config.toml
arch = "dit"
model = "text-conditioned image flow-matching model"
dataset = "small charts drawn from random numbers"
train_examples = 101725
image_size = 48
horizontal_flip = false
conditioning = "text"
objective = "flow_matching"
cond_dim = 256
tokenizer = "word"
vocab_size = 33
text_encoder_width = 192
text_encoder_layers = 8
text_encoder_norm = "rmsnorm"
text_encoder_norm_position = "sandwich"
text_encoder_activation = "gelu"
text_encoder_mlp_ratio = 6
text_encoder_head_dim = 48
text_encoder_fused_qkv = false
text_encoder_bias = "all"
text_encoder_qk_norm = false
text_encoder_parallel_block = false
text_encoder_inner_norm = false
text_encoder_positions = "sincos"
cond_dropout = 0.1
logit_normal_time = true
norm = "rmsnorm"
activation = "gelu"
mlp_ratio = 4
head_dim = 32
fused_qkv = false
qk_norm = false
inner_norm = true
patch_size = [6, 6]
layers = 8
width = 256
positions = "relative_bias"
optimizer = "muon"
muon_scale = "original"
lr = 0.024
momentum = 0.95
nesterov = true
orthogonalizer = "newton_schulz_5"
adamw_lr_other_params = 0.00097
grad_clip = 5.0
gradient_noise = 0.3
steps = 4400
batch_size = 48
epochs = 2.1
lr_schedule = "cosine"
final_lr_fraction = 0.01
warmup_steps = 130
weight_decay = 0.03
adamw_weight_decay_other_params = 0.05
Rows from block 4 of the denoiser of a small text-conditioned image flow-matching model, named by matrix and row number. Rows with one number belong to one neuron. Each number is 500 + 50 x the weight over its row's rms, rounded and kept within 0 to 999. All counts start at 0. Numbers have three digits each.
After each neuron's rows are labels from the 100 images, of 14976 (inputs lightly noised), where the neuron reaches its highest value: "top examples" is what is common among them. Only what is clearly more common there than usual is listed. The data: small charts drawn from random numbers.
# fc1: MLP up (model.blocks.4.mlp.fc1.weight, 1024x256), inputs 128-255
# fc2: MLP down (model.blocks.4.mlp.fc2.weight, 256x1024, transposed), outputs 128-255

fc1.748:499526481514501435549452545433575468599437479481512425467475455553515533498406505430514514582393529544472567473513557569515493476499487522529555515413416540470472473409501527604493511502514472516483531513440507572556377492487479494535408505509580503471445536436606436519503508480496447509468608405586495507519451527428491486544454558520538514528491597532631473441601565481466432455407
fc2.748:502564500512442500589483541467519487512484514495531496480498500483521539558510526496590493507557469506453497446522413497497496594503441513435487440549509627467564439380489459507594562519495443505491541498552488503499534564507584504513494558444533552378552498503467434560465524576483497538535550483448475502477565554384439436452506408521580451606463555453497465504534465519462576506533
top examples: one colour; line chart; trend: rising; radar chart

fc1.53:456521462491572551463469527476529529495589483487504577475386548494589571512538443445518337528491486504454530507625368517568514537468474411484530500410573516484424532453475548441397488523428561563520621453488528496486464402568551417526523519528493512448457531488483411517553525488568515505568496594440487471486537509459465505498452489441537426403540553396597616482469514465417472469574
fc2.53:436476507480492529548483523405456508605487557506513556599514538452476495588449576553559533481361467527454519479399453445538460495567559445489496516507481437472519561502445578467515549513581452462556443476490507516535480526584511473589441499460474540440501397483429461456413556437519507396570449455488506493502422512474557417570477513501433472488540515523654507591512476483401475475498
top examples: dark theme

fc1.3:408522602573504460609539575440467497536430490533544540414466529472625529495524483507418558468472502387545465546516462535488610537442497435374517492532536541516635412519537516442512498537490516474451585516499447511524500494490542413505515467460512469484543550454501455465510498502458569544475463550467489450476462401459601470471510449461521578507534521562459476527523549455495461480567
fc2.3:431481442536466520477536485385541550567510527575427487524420475463584521469517508576478588544578535535451595552447521463550552531538497442442471564486496548546476368486570497421560453455531564509511558554477433475481505465533443504541536498523530493596544502432480497576489492395548510429543394449557459410537529487495486457475577484460466458595447463462580481494463454468489534480502
top examples: stacked bars; pie chart

fc1.554:532505552577477364446490540488472451520493509534481526395491399501533467544543467351565571516486486498443419488467460512476539520560554578490556509497533458509554573494554631545566547472415499538479491495548480452514518576541490498433696515518472555586537567466462526503456413517391489514445469517437535418454435505560532448524502604527519569503511513456523468565500517468519604517548
fc2.554:360389506518556469504534469495567572568459477553563519556527541542413493490478486527540552548463375542430525553511640519509522424504599518437507490430459539515531452511477461462529446502488514510505573561550477558499452478458508581434448454468530444507554559498541479430542437559495541510466499525420551425548479518394485481513570594503465523470500511438501577504484494537525438543561
top examples: histogram

fc1.79:541479471508535535463504615422448536541484463517534509564508493440479464500436471527579433576458480580572533485508497508531424457574521508466433489514475512528492464528458506523488596578556442558463566475492506503602406541437533493516548538549459431556488468559428427541564487554537511553571469517526579483543496508513522485402511535456511404464418531547534551386582577501525590441535
fc2.79:478437466512518461426438429531453440471528552455495617456389389581495587591484559594549521458563448471381578480412426487556508508526466515459554545521546494465565524570450459475472487514429595513419534474508479523587467574531450465527499479427568537473500453466544537474582459489547487481486503499535526456497489492606479576424495446492561592542385484464518382428504562564566584427514
top examples: items: eight; items: seven; stacked bars

fc1.181:572532540468546471487448463473412619509486585593558548478541549464455465440511486487541454437507566430609634517453565482488440487529527538475487544449444465533472525556566525583506543525552537555540441481592465511472561464430537417511411541507476470509455571475503503492532513415422520499519490473508456550493519534529513509451543563485419502507559442498493528513537442452448518492515
fc2.181:630564458486533572445553473454509460348470499574580558530595411577446373377423500560571458577483474481419476505556507559555479495463534487453568505486515470436569519435463408501506549411445492501473463560547547469539471513472532532555427568430513513536503552566509442482578462514402541429480508516543540486441438544572505488598450531554488474496538495483484555458562435441531505529563
top examples: dark theme

fc1.126:556456480536551485587444462513473503557474457533578503563553481512594517528515509561429447343461442517555543443463481470444441495473493506513485551502476516515501430510520576471516417510474519502449419395584540510592526492533619538543473468500525447410482518476483522520519519679490562473562557431447432508514549424550486441503516528494493525430522474505550480521536572488564420520537
fc2.126:487554535521461395487468516467478534396499479486443505487422578592549520445538420534561553612406456541506458504391537433461502514539378453495524477492485473504517564508520417442515427469558584575487423490527566499547498474465426418454533501527574414553479567473441473515492499523512489413549554523469468376435543429509508486476522475424448448521560497513565501523515512469549461554488
top examples: radar chart; items: seven

fc1.715:514484488536526478500433432552538444516552420528471461422458475517453569538395614533519462566463525448527444525402481439473491491550521519458480521442541408549479532535507468480525511513419396456551449596406509495507554488530474518500486412464487467573597545534468518557596476454487420571491484442610450460459465432487456525591474470473544513526502538496538484537505529468525540575499
fc2.715:510366511512532386511459500587390486457482447473562446589443499447459471570618527409557452543574468477467448481528530549477488523510468432483469485478458530432585462509558394503469534493553553515474537399498494491525458547550547434371415506549553490487543554594517550426533441466562441555549461506587518629418448610539545550483444537438485431524508534488488526480490517435493538461527
top examples: ring chart

fc1.8:623511429445497466507469485525506394568447477501506485453470492563476487516459434443415447563442468482484470531447520518505480457425485522511575568422530394564569528456507523485471563476475569501508595439472526554550553475503559495564491573533409555529469498476504529574514463517470495466441457545496463521519631447448517437438491542453550416552422496512514528586472457466393466430481
fc2.8:482522455485472509528502440594457430501497554463539530557417516463540573464562445544376481525528539431598559559423479442454477453517458565463481491527527511460505525536457495523474597429449496524486520474551568456665451500450563496572414500472480574524532434574548502460519541525443502479530515461458455559535447574490453394620488501481419555587546508503452517481525468492479485703563
top examples: stacked bars; items: seven; items: eight

fc1.347:441591458518543474509483568524399617473489438389623607488397516496441508502449501490562509589463490555559503530430573485458516542428467443521598439575572522463564442409459439528510547505492466469464560524533565449530535430658529443485518473517478487524517468521429408523557507455456538582421536435500528540482575497497639516508499530534540450510539522563431500429474484439509509493530
fc2.347:482379476526584509512511502542517524476483491499536488507517566508478464522441488540548505659516556436638452487534479449440519420464474570430501592595583643497463467503549475497419505547629442440433495570498535410482490450473492481413469544477520624554487507588442506507385543491444489550526572467538593526500467372406516407458458464514483565481450542540571463541488490428466473483513
top examples: stacked bars

fc1.211:558384487519505438430531479496462430453550478476544502528499524449538517458434449472492487412548446464438538496434522481475505535529539567364480526639459442563532591506548420531455464444529498512505461512517493529377519609514534525521519499500546462512474499406464565498516506481411556392469527482546462534517543463557510460482559540478528457504508393530517566475499454454477419460522
fc2.211:519503482456579492539551477425496428413478523446433534533422493478484495546536587505471591492411542487441485465416495570492535567457418490533448499507556484481517505422435478480503522484429569495346437477513493535536562491423441489479505440492474481447424512493564436562566521468533568430474420481495448433464494478449386519412525502494571502497448581567504477557485560455496537573515
top examples: items: eight; radar chart

fc1.83:414526515562546507524475527486409488478483469560500552460508476568473500497501633512554402543480435476518490563479521468619431505534502595545601435537449574512541436431440465485524495471475510500507502584622502516495510539425452545536585530542584383551453469606460575571464517462502611498528504581433492557447392544523541521591526505466460462497484524474562498511577418555479517569505
fc2.83:513446491498518414565538471422459522549468592417551543511649515484509491541525526565645500496476539569498376519522541585524502509460532471547413514560587558491486511477521483443496529499418507515449541472530492460544515436475506545484429422473533477398551456460548541510535530526611429576622434523549485490572514496401578473418591544481521568489503493468586403530434446468518496469514
top examples: stacked bars

fc1.632:573482484465473501507458472562433465509442429574463429563451547450502532501503436543502482590420533454601530467589461525379502455461560545494512448494533541518533495423488504532447477532472478488585520409435515499512498557478492580449540501446561502407421534533442514531509494631547429516503561502505531533478400578419545445544483537440468536541442522503450377413488474548447545469533
fc2.632:531493472407436579609410526507479466519459533527465447505512538470586477481517486389422461517444507527439501664587539447542502506526494451537485423526553451463560545504523435582478506480481495518454540466479523463596482495603570489506446547495588431519454471474401517545464480469455436552562509574546505522534484532499450501440569450467436520531405564491469481448484415477518521497563
top examples: radar chart

fc1.71:510471497466488488473514513561477509561530482479498554486603531465572596483485508467541372443499507530527508447403488545465426402399529459494503521507553414503477469467528487453499491487456504495551530524511577553537500560453609475524422466474490495465417542528549540445496465468503442485518487461459478549461512494572548515483551461532494486554441443598554437475574593511427414525477
fc2.71:534496468401464480583556426541523451484574574530426557447452403558558479509434459494544464437525591521489583498427502447460441516464528499590552529482453436408485506577495557552496462531599501483538503491468462437519444464483498473483523543473523402529518460446491504483481568544473495528404502515592527505503490566479461460479404434523459495650442521456476468441533487484425572469467
top examples: pie chart; ring chart

fc1.445:463547491555507438458521510510503518565485512458480527515476522467513566514516594482473462459490434542479414537462438428569444564468527489505528511594505542601526546480508495605444417609496521547548424570507454478489433558542442491572535438508542544505500529500547521463431550476387547524556559474596439346415519539523500529481518590585583378496492587575588478536508534564476487473568
fc2.445:513501535577503476636388509505463404547460509416503533518534575614445495545441571541550540456580448504503636471457517428481485525478452552453490501482474493529447463501503522450471551507529449446523489481527504541465507467461605433441476456455449503564618511497479541487514419452490429524463522489411482518472547460507471440525514532494592510548559336467502548516565365448493412490474
top examples: ring chart

fc1.35:460548519539549490448513525515484433436529522448535547493540466537505468535445500553493427437380515455572534548444524461549593607502525459553512434484495569543429614453584574520447458456538433475447489548488594426496530595448521495556526529549474429482510425525517470451549516574450547539497566501458520466466408427555500497482493568519471513560470489438419511486550487511433583465400
fc2.35:440527489522508464460575490568458550547473532548529524515440450490521517538487455513517503515481556406463509474519473494486514554580471407628522504487525512541547532481553435414544473447421425498472486438465442519458546430468465490516468386492527525512478490549455520495548454508462547543475490483553531402551478495483497475471568563501661491511444553448426458613604451473454529408522
top examples: falling; area chart

fc1.433:522486428533549543520462489455516479405496510523474476496502600460459433535561524495542402541488445481494557521489511459533456483427510494458506455622625462501520432441565451431502507566401559547509535520504489433449477465447501517504429491492530542524473442567493510514471363371488529531589417525483565594537489454513545455531494512535530533575543488603524368474556428506411494481549
fc2.433:463445529536527453523503558514524480519396446525613582608499522480487470480530503463508498474493456435537500466395472415580473492526505540538522450564463525512533497520566409501452520489438474492570437496591530508398502418488518494512490455442422582461505503476453472474392485525504562522568447454535463584499429471603454526452482558491475531545565511474575461423455453486560493507447
top examples: bar chart; items: seven

fc1.629:511385437402526519515511495405498553561490405521504612440463574461436527552533580505493579492447442499434526463522531574508421481465526587479386469540480477511545413475486575424470529501530513510390384480454463496540538514519459544517420522589581592477465456416553464493554482463479605542485485500532497471507506541555461537426526599393406530479440483440558465460487489498550477476461
fc2.629:441386543527536452543529506486542491503534375485471457494475424586460494400511506613518547579514501479458513493552516497464500571539502428489494600453375541471514469485412514486532585460445454546588499506476409522439521483539500465455507431498515441474513464444493545381462479583562424466555500544571420452528475538508464506428464617554418504454478448533577476481528506521473535533559
top examples: pie chart; ring chart

fc1.666:431484579478453504479472501488426464440632515551488496437537454495406515487479483571526477591499546570572507456444435571538455496517465486613485514509471498529582588479457512511471518479505521525516442438520445478520484507650490514465607538490412441499630498426510560545551435477475443561452478432538536468470545515585552500521507504488538390570527459555454527464519480523533557597526
fc2.666:491534525453461475550489396567434506482452554581430464519485438358542534579492488529492447432489499474492452466570498501541447489382501574490506430539495470512586527469497513460442489523472499508554443479535431522554411575422458465487460520613572514502486424394444524499548435467523510519561459446571489527507483448493460521436426459485498476423533461513524487492556493530452450529538
top examples: pie chart

fc1.619:467471500500533485527531487484569583464541458503536511395585597515592580518488581528515536550546515562567507458626497495391390509523428556439529551482416530557444551516537476456577494509381523515550645501596502451534518415420478538512476556557396535510484487518475538541557451467428581548446512556450588495526518485456548494488498454514432461472496520514497499474456520504471505522452
fc2.619:449515494576408544560512461407526505560508587522486482504520474499526532521508500514483454493410458497571496505519451478492465516499474453462484543571548473568440431540475479623564459442470382473482552550428540525454469554486539473511435544430459606426501489468565506531523434467539488498518449490514549516401526605599492466550486523384563445559469508582514513586397416452603493414537
top examples: dark theme

fc1.587:480470515563484432466475572479542511448459484598544473495519451349453483539588508568526516445486519525507354446472535511536450426438515509507533474592541482574437417574537493530495574415564489517446555464430581509611460482561497507470507520494567523453475647453519464486511539525502396413471541585498511513425512545504553502380532531564477536426461432503623558465528481489564493494475
fc2.587:570553549498479568525504480478512445546476428491437562384492597559545492459573505524497445441550588455569563461482555556516437480495422482514444448421521503467502522571612530482473530514463498464503531404594531498515495560460476525523463506534542502614484457473432503439576494523470558479469505466459525570539523415462547467484429518597504436401558482454534443493521518534423438465472
top examples: ring chart; pie chart

fc1.679:517443448490390405343426518502577512535502461414536471541548584428525492499571502501517485445551533448486398502539591572552473475400472436484523423508466532493536501527595491412479513573545499460499498488456508593546447576422577445409589595420550585548564438485488537509495409515513463441546501526447533506515604493522489592551522524524555476526514428553477532500505491545491458462537
fc2.679:577605527582545461471486575539535437494407519520430491441474476504490488502542522440500506553524389482530483479460476430466576458511487492501561469470444588429456551483512477455559492645479493517494495564467458560479501622556512442415579488450518442465498528533445575442517508457453446631517513543556506470590546514431461482471543489547498458444559514437500531532566553553485470465413
top examples: pie chart; ring chart

fc1.40:529490495490517518476473452444472508459444557485493548480466454511515535486437535497447568505444437578487505384577650547592546412523496496560496499471409490595538433557591487545532491533431605468477470508498567476458443449569515589513515566542568490508538570574523515489469542474524391466461503513414657539469556551534507471500452418541539466491523556546480467556517493532527437466496
fc2.40:483501551600443462485450455605560503472560457459465596499397416444470553422558477477461420460529535562464563557479556480497468495535495484546459530512501457563390508541566510449495548407388530425498484503508547492482521444435490606614531453452563517504498482372418471515387553427562504514469472485472478471407547542467514521488524521578511486488409599603455522556472465459546529501519
top examples: radar chart

fc1.533:506450420460535486552426524430459487539459551453459397478569442526508415466519508489457411514520495523554592492573526416438434538445513485590519444503539441499499528469508522474486400470514563500407523525467469498434536536582515396442492546509525557618412467514454520499447563513456477470515597543552541649445464482557470584611416470472527411580436497411462494568554504535514464505562
fc2.533:481431481507496534415458562468565440480524480476505439586444607581491501540513545444614469618529513437518517527528510492515540521526565467474480527507571508436526535559482606476526488439510548522593502498530422497562501470493643550599511567504600507515530516510552456469550438418528528550540481541552493509501475477513398495459515505451473491486484449478405540456512486516522542466498
top examples: lollipop chart

fc1.152:509605452558430467414488511439533548469522488440413506499584434471451494508416553508482487512534506468475543543530560479599561382537475521411525541410429504531489507497594562409451384530467452468522479392529483486598465468480481536463652511573475567507536500461447504461534480472543571431401558448484549527544481539448560462531555499519504479594489519510522485492574469499540497595607
fc2.152:529492506449517455484532511529635496553508505539449468547495567493551482456577461538514528505511543495473483483538508477576482573475607476481541438457442528539534528503533464398528478468445588456495480474561530485543495528466566610466463529544596464557501468492557561522470498546543568546441460450447526400575561477475602466542559485478496523485509461397508536489469627516546554460397
top examples: radar chart

fc1.288:478519594443449553628555410543427567459513517502570385485509522587533578559469465552416416485447472533541563516554491438462502553461475459479514579577547543460497520448530481485562505585552477517452365493572414416411423514467536408508450537475601451498498562541470518497614505480429487571489547563530526476543450460473547447416451524444477537589447583493510482525503524498435532551478
fc2.288:465561437529585515485486576513558412467516455589528506516507536537601447494510525590450472505511406487479474492494476505550524425416473520440513568572412434461482472431491496486422446479508484474497481587498399602394478548479494473447472530525530449489591440442524386445514521579528522473564491506475473549513356544523544514408507517547483453651489474507548523531454595481579459537517
top examples: one colour; radar chart

fc1.305:595521473470462493539472523450442482539541475460536552519505526521639448574439506518456471455551642502542578449491508574466507549503482504523511524541545535488491430430507476497492455438396549492537587520439553545567554528515411562521536629528463438576527567495524483519535588402539530493540500495539439436451553514491511484567475368540479493619641507404524428525501469548570539549455
fc2.305:527516571481565500484450466530492488503520502456475491548536501588488571465453538495485490539448538588531540476571481399532488525547540511418461458468470539423485483569543539546558476541348483501496533504542588480493437436504490484492571517522546624530556579539541401495521491470519492466451480576520535462469550487521527482414529546538430522477540508336534541467491388430510494543524
top examples: stacked bars

fc1.32:603487523472491491564459496477389545520521500455530396585538507512490407424479540583484494513441548483414528414478408465556577506519502505442536439512454502552570544522577469542512474539571479518541507501520408593599554454463477487556446547563481511471529399379512511588549537503507551554670473526466440500422450609468524553358511514541543519605461490509495501456489511436459532445426
fc2.32:395463514499404456426551480565484540517472472411519465594481483459614461542554445530579505434593560475467494618441445428482468524470480476467478446398411497513507470451557498568424499526495460487438516531622516456490475461510446441594504557528561447537600487494505448537502505458521548525469510511533494511551514569545519450575435556608590528476531536477445511446528511523513445509466
top examples: bar chart

fc1.379:422544596525521574458504526480516512470432534541506508613467498461407530445469491563480473532495448568530461499510451561492555516551487447483480522491541556487605504493444497436485467484441477520491511541488479444470551484508456547430519548537495378405499497417498492524504480521488420530495512568459435520514519526501530505448495525494412547563522648506465461489410472495600402434518
fc2.379:537566483464531513493493574486475439510511591507532524427604548467514491473492519495517462499527478522527443613499462521522475539557444542616512487533501449414506511437475464444481501460587473439523491388474405528594413496479515518480478449548526418542621497544503429549508453469476506441468447460519588542498542462475462497508524584560572508559403526452474556541596516460514531400495
top examples: lollipop chart

fc1.92:458514521551355497418518426496463440519504574494527544442524514509469574468440384355526486481479497503540477526461449508440492371365495467479548463580586543526576486499571559544573504586590476480445513492516479555516578465458447425543521522494445550476508512478450589534422474445500490482496487454472474411568479434453427557511464477574520503501596470519487536450483520473513530535485
fc2.92:495499528547496583458474483500480535494447556528539443467467619438488436506467450400551477544551559565527407403502601499503539444480576454616509528414432474593488576523451506467460506611511514513488508529474569503429511523530455483541548508493611528452558503480556468513469515562434426464500456455407502524519434508587536531460490421450525452528561479474525474490503473532404509506489
top examples: dip in the middle; line chart

fc1.519:510517462498466477518433523537390464491565422499463559488543519546522513497469544473454558480508461548515480542499566525443459447477572577564392474518508543529416492500572494365501444502439486506531498567526579429522455446414556555564584601456419509512433515505528526385528512393520591458473461523480505480418452451531403637604522428511413586527510524518449474510603498557529531524563
fc2.519:531445493439512528463458481477496500551503482548467543554483429520541569431591458543473411494507468527483551520543455583481498465485572585411551515445538467521463507525541511511458402404592535458553492489504546541431495514541549467474476479450511511538459480644423473465473374476558557492492419437510569532523608578482594409466537575457463469495484495499452525466536445523413613434514
top examples: lollipop chart

fc1.333:480528423421432482514495529521558430496571521463556459379498427415566511544616596501455499442468571498564454435438445541446501562554525509454443493516514476512578574486516495489480543504421471560578473499544496601563459629517478517445569474526514512464447580521479474498561445467481500553474533629523512403565462524494385527456551531589556439482488468524514486518541472554476481515541
fc2.333:487544481461482592449466503501478512555454557470499477488514430593547475439438597442516426531537536568471482509492521589492521485424514528504439592463534511492524495440507505527416523503502497506506475505422510443523524517566522475521462553460461599541434490480468572548515580475571518494547458513584491556493452514508381510532479581562577449499549455636498491567483524439447567550409
top examples: ring chart

fc1.101:545500561438527444496479458443572408521512481471539476479473470529528498532497421456486424567599479443431538414659435493599528516494592506450458504630498528495528473567464609474488531479524520469555453579557480518481538515589524622540496485464531480579540480495534456504511415543490478462462446415492414514482460452474589491510481602580538402457477523513438464480512466423526492466442
fc2.101:515568510437456465568545467533524465550559522466518502457480555511422429595629469529458501509397540553617471402567427563439473438514543503486502498429442477451465618517494485440463444462470378526480388537486527542564472468397499546519567515388497537479540461475553480555559540547519458551501553478526437562416480441434521538465506523474503506497513550464557420447499448424514495579497
top examples: ring chart

fc1.488:528520587522459516489431527479443498481465476390435608566478493397517489519458516576621536481494566516470451479492486390456551483491492503440524510536520496567492574498479499533471496570481532389488517450453484585490487496448485479566531570455509393567535462460526543531565543511607373512540581443512408388473560523575511509436496469459442583513514481503448519412400480513462474499479
fc2.488:458520614450607479470502464483458422548529492543477487518504557549476522495449495517461479526399551479624513474514502374441541580507488569443552527492534563431530463510485545565478569501416432489547633563535415559555592523531468486567610496573526518528580534533550502560451501372472461368551505421533480509540550461485539435461431475523510551502495481465471507560538554553548432499580
top examples: bar chart

fc1.292:465539585385503473465549511479493501461544518447595440584473472589487518516532470466485459549552530445455349475588516506494594397480545585546374511549443508487492557522534551489530476458565443422527579485471529490493504497517492486534429516463439499516578550550491491555550536401499485493563471507431563604494552468583502555554551462512537536477440471551563494510606485451609480489473
fc2.292:484557577528510495513482510502500563524567487619510530514444555498459523603487537489447541466426546469511483497384525581481522474461520521521515541471528457481383461563487492490508428568455538518557511455390461479469506469547364498663458505566546557511490406494479526559448458537568424444489473576435507511485578404567473568480520450503438527499450613437525415541493447523394482613572
top examples: grid lines; radar chart

fc1.94:471544548469471508420454624513569555529488524530464484477493462441514539588522579595475517545426518433510550575497519557514467529502511542549464566504521519477559515523615443499491466495440561549518479614546501476468590433541410455577508541530485509617448486405564492510530466492545445526436486588449465472459554503511503523579524466497553500469629352484459541391506533547517521554567
fc2.94:506535399415587511580496422473514538424480493480496476527500547489499530546483581550528561460446458472495567480576479549468528596457587500520523542536500508411567521490471497551496575457508499526489492449510531507583518538540443510568498469510472463519467542574628579452516555608469420528489574511588529499526555534608559436521564530515492482589570520460468517552569425459540484547494
top examples: one colour; radar chart; lollipop chart

fc1.590:524482487506521481540481503408403516489450481520422578431501573385502448492478483480501528573461471553450553423501530492495434445475541442573401525461559396610548500448577471554495477540479588481531585510458436453421531513477390441453499559484544480484561582498439521564528513530510475419517466475555527463515530513474417449509482485541522548466517478467525436541479460533528526557509
fc2.590:480519493372520452549424530444545474463463449496508499493532552484456490460460472487499436406523487432520482464501473531407530424408558552500465477524526477566437404502576486462583419513534395479571467529410523422516549442381475595493538559583440486538412502587531494526521517482492446525597455431492473498492473563450531501571536457486563450568460489403412541524538405596575466570516
top examples: dark theme; lollipop chart

fc1.87:558519469497537426593403547479557503433422507464516513603611458564562463433467525553500528555448465414523553429490478356461421574529538506497416569380556523472503504478494454541534450517472511536460521529479480415425523472450513504526522501428503467459452512494509525507474493518546495471477507493450479428445510532562504436407466487499427496491512514464549481525434590547442575450495
fc2.87:579454524470566567473486476408486524496501471450530556461472456519462441433558512473497419476500504518518456482526557394509525595526512532538432498587495486483545542387533541483469532458515493508491520470530458507592553414566489627488543415530535490351489461545468488549420509470561501560578516514459459528493533484512529445510507535447594579516464517435497573549530537453526528569511
top examples: ring chart

fc1.466:446431596498532475508501496498453435443573402463460402480501528568583497446442555525522461574495498508485537470537522524422493613562488361527419502457409557372534517531541537533503553437563543536510487517518544595535470495507468512489525484434526526453517547502478402524527405526448492555511581472559552448504531481436556446501419519526511517563427574511394464504535499517429517551524
fc2.466:544590422490497533558420438554416499518559463482474511522499533517478535497497517452563488496477435450511464461462508380480604500538421514429519655512465433511531571543402519478594447483564500506507405491480519507552484483505532391535570555547516473484434436445460589554561518529512425470529547443471449551507514493540510503471476430588454550616434514524567421502513489517422401496402
top examples: radar chart

fc1.139:501530475480441519481498528524489612418487519555491529556541419615449460563489452464510493491539451518535576491587451445545467484529568479487549506596480453449437513628469614550574551549528464505433505475419479535456534448525538510586543490563419403544493502503543456471483435491530432354503475464503381520448492592509485515452500426549471499505560540422528554487489561541561595555486
fc2.139:489468478364524552511523482470527484549482533540549489503480482463464477489537472543600543530513530517529527632415458452500377500542564577491436580560495463514466448463517513502528541531559493452508487550487508501530417533498553461514439506412532469544469422580505466521428551479524471390531502446505531352546417520451554509467442540463535437548533444493536517471470465525403424545505
top examples: grid lines

fc1.314:510531546496356425513444521426501477523519468453477524515497505463506543549445524472480448487539450573528502496484487495541467493533513534518510526530537441604509510439553521487497464483516594561564487537463511492461584469488575460533436465481458552521479575524464541464517594544618485475568525495575495435457567578459477435498476514466530570548458523559451424493612455505608496493463
fc2.314:495486579445561519537514630492559533493562507540532437421538490461456492527503529433592452541483564519482630512524500491598469531454567520555540499537451510475501524440505578450537608457508429485556457471460530538492458561563552444432502474463550448553570549458514546453412518482466512534461463544459513525449455552498500547478427491526516599459568478491497441498536434557484468619473
top examples: items: eight

fc1.24:500426475422423510523477408490469508466494410508539520543518476501467528402560527540572501544428500485452525459461522554553544547558549578377506551494497514563484519482479420494454431562566454518445545546532605496533466532471479571490532527496526497421518584440433514561511509452493490385549459511497553582602448502507406396469511498475383396550524540488526433463395533413477595447412
fc2.24:454572557422460518581445512472472512489592485469429503498448453444602510564395490632410441527520514560526517509456484483519590474429572506420451511480500471468543508466499540489491512570409519531544411482543520527534500520531454410503553467498477584447546552513501532411573576498459450499424483449469457519436557481550489501470537445497478541590504503453507562500352566559550461576471
top examples: ring chart

fc1.480:516446420491480501513486514515576653414513467539451529555438501448415512547528480570484460539439542449510380525524502566409498481505428501563548469543455467566528543442567598525500496560420545480506592517476497464533571463472555471586525546458481527458534465416435432390542460566423468533476432422480400496468468485504471563488465458535499484433424444521505408521496475513472605464418
fc2.480:478435575532525473588514518528407487422518463611526508472432366451454487475493514502501445498535587528523413575501402512628564475493465475472524532537458479512523481431469548560481501399508470527434442491508494544556454457516409497449405512463511577542449507481424540486503472466526478464515480461590597465512506515483562506496465551522486527522398562489484549481472515559504514573498
top examples: one colour; radar chart

fc1.268:539505507487544469535479542552544495520499465538478586543538536531519499581462526490548427500477547500509417526482527501578500558484559512517437559508472558509435518469405434446429452567507434520492474401460487485645451505553484543516594525520541431506506552536515427440467515548523478485533488482484529435535578489510515475450449467531513422503502504408522439396554502538434543445413
fc2.268:563556439491509548536526460458534513488510427530476464467499454498444537515458510510458493470489489564554519601510549505478495427583554462458408510461517497505527463438439443492455426501426474534571557510518521554475518522462548488499471662544500372491519541474571491385441504526480424480421539475451511544463534519467484359461463594507462458408531518442391643416489446536545418520443
top examples: radar chart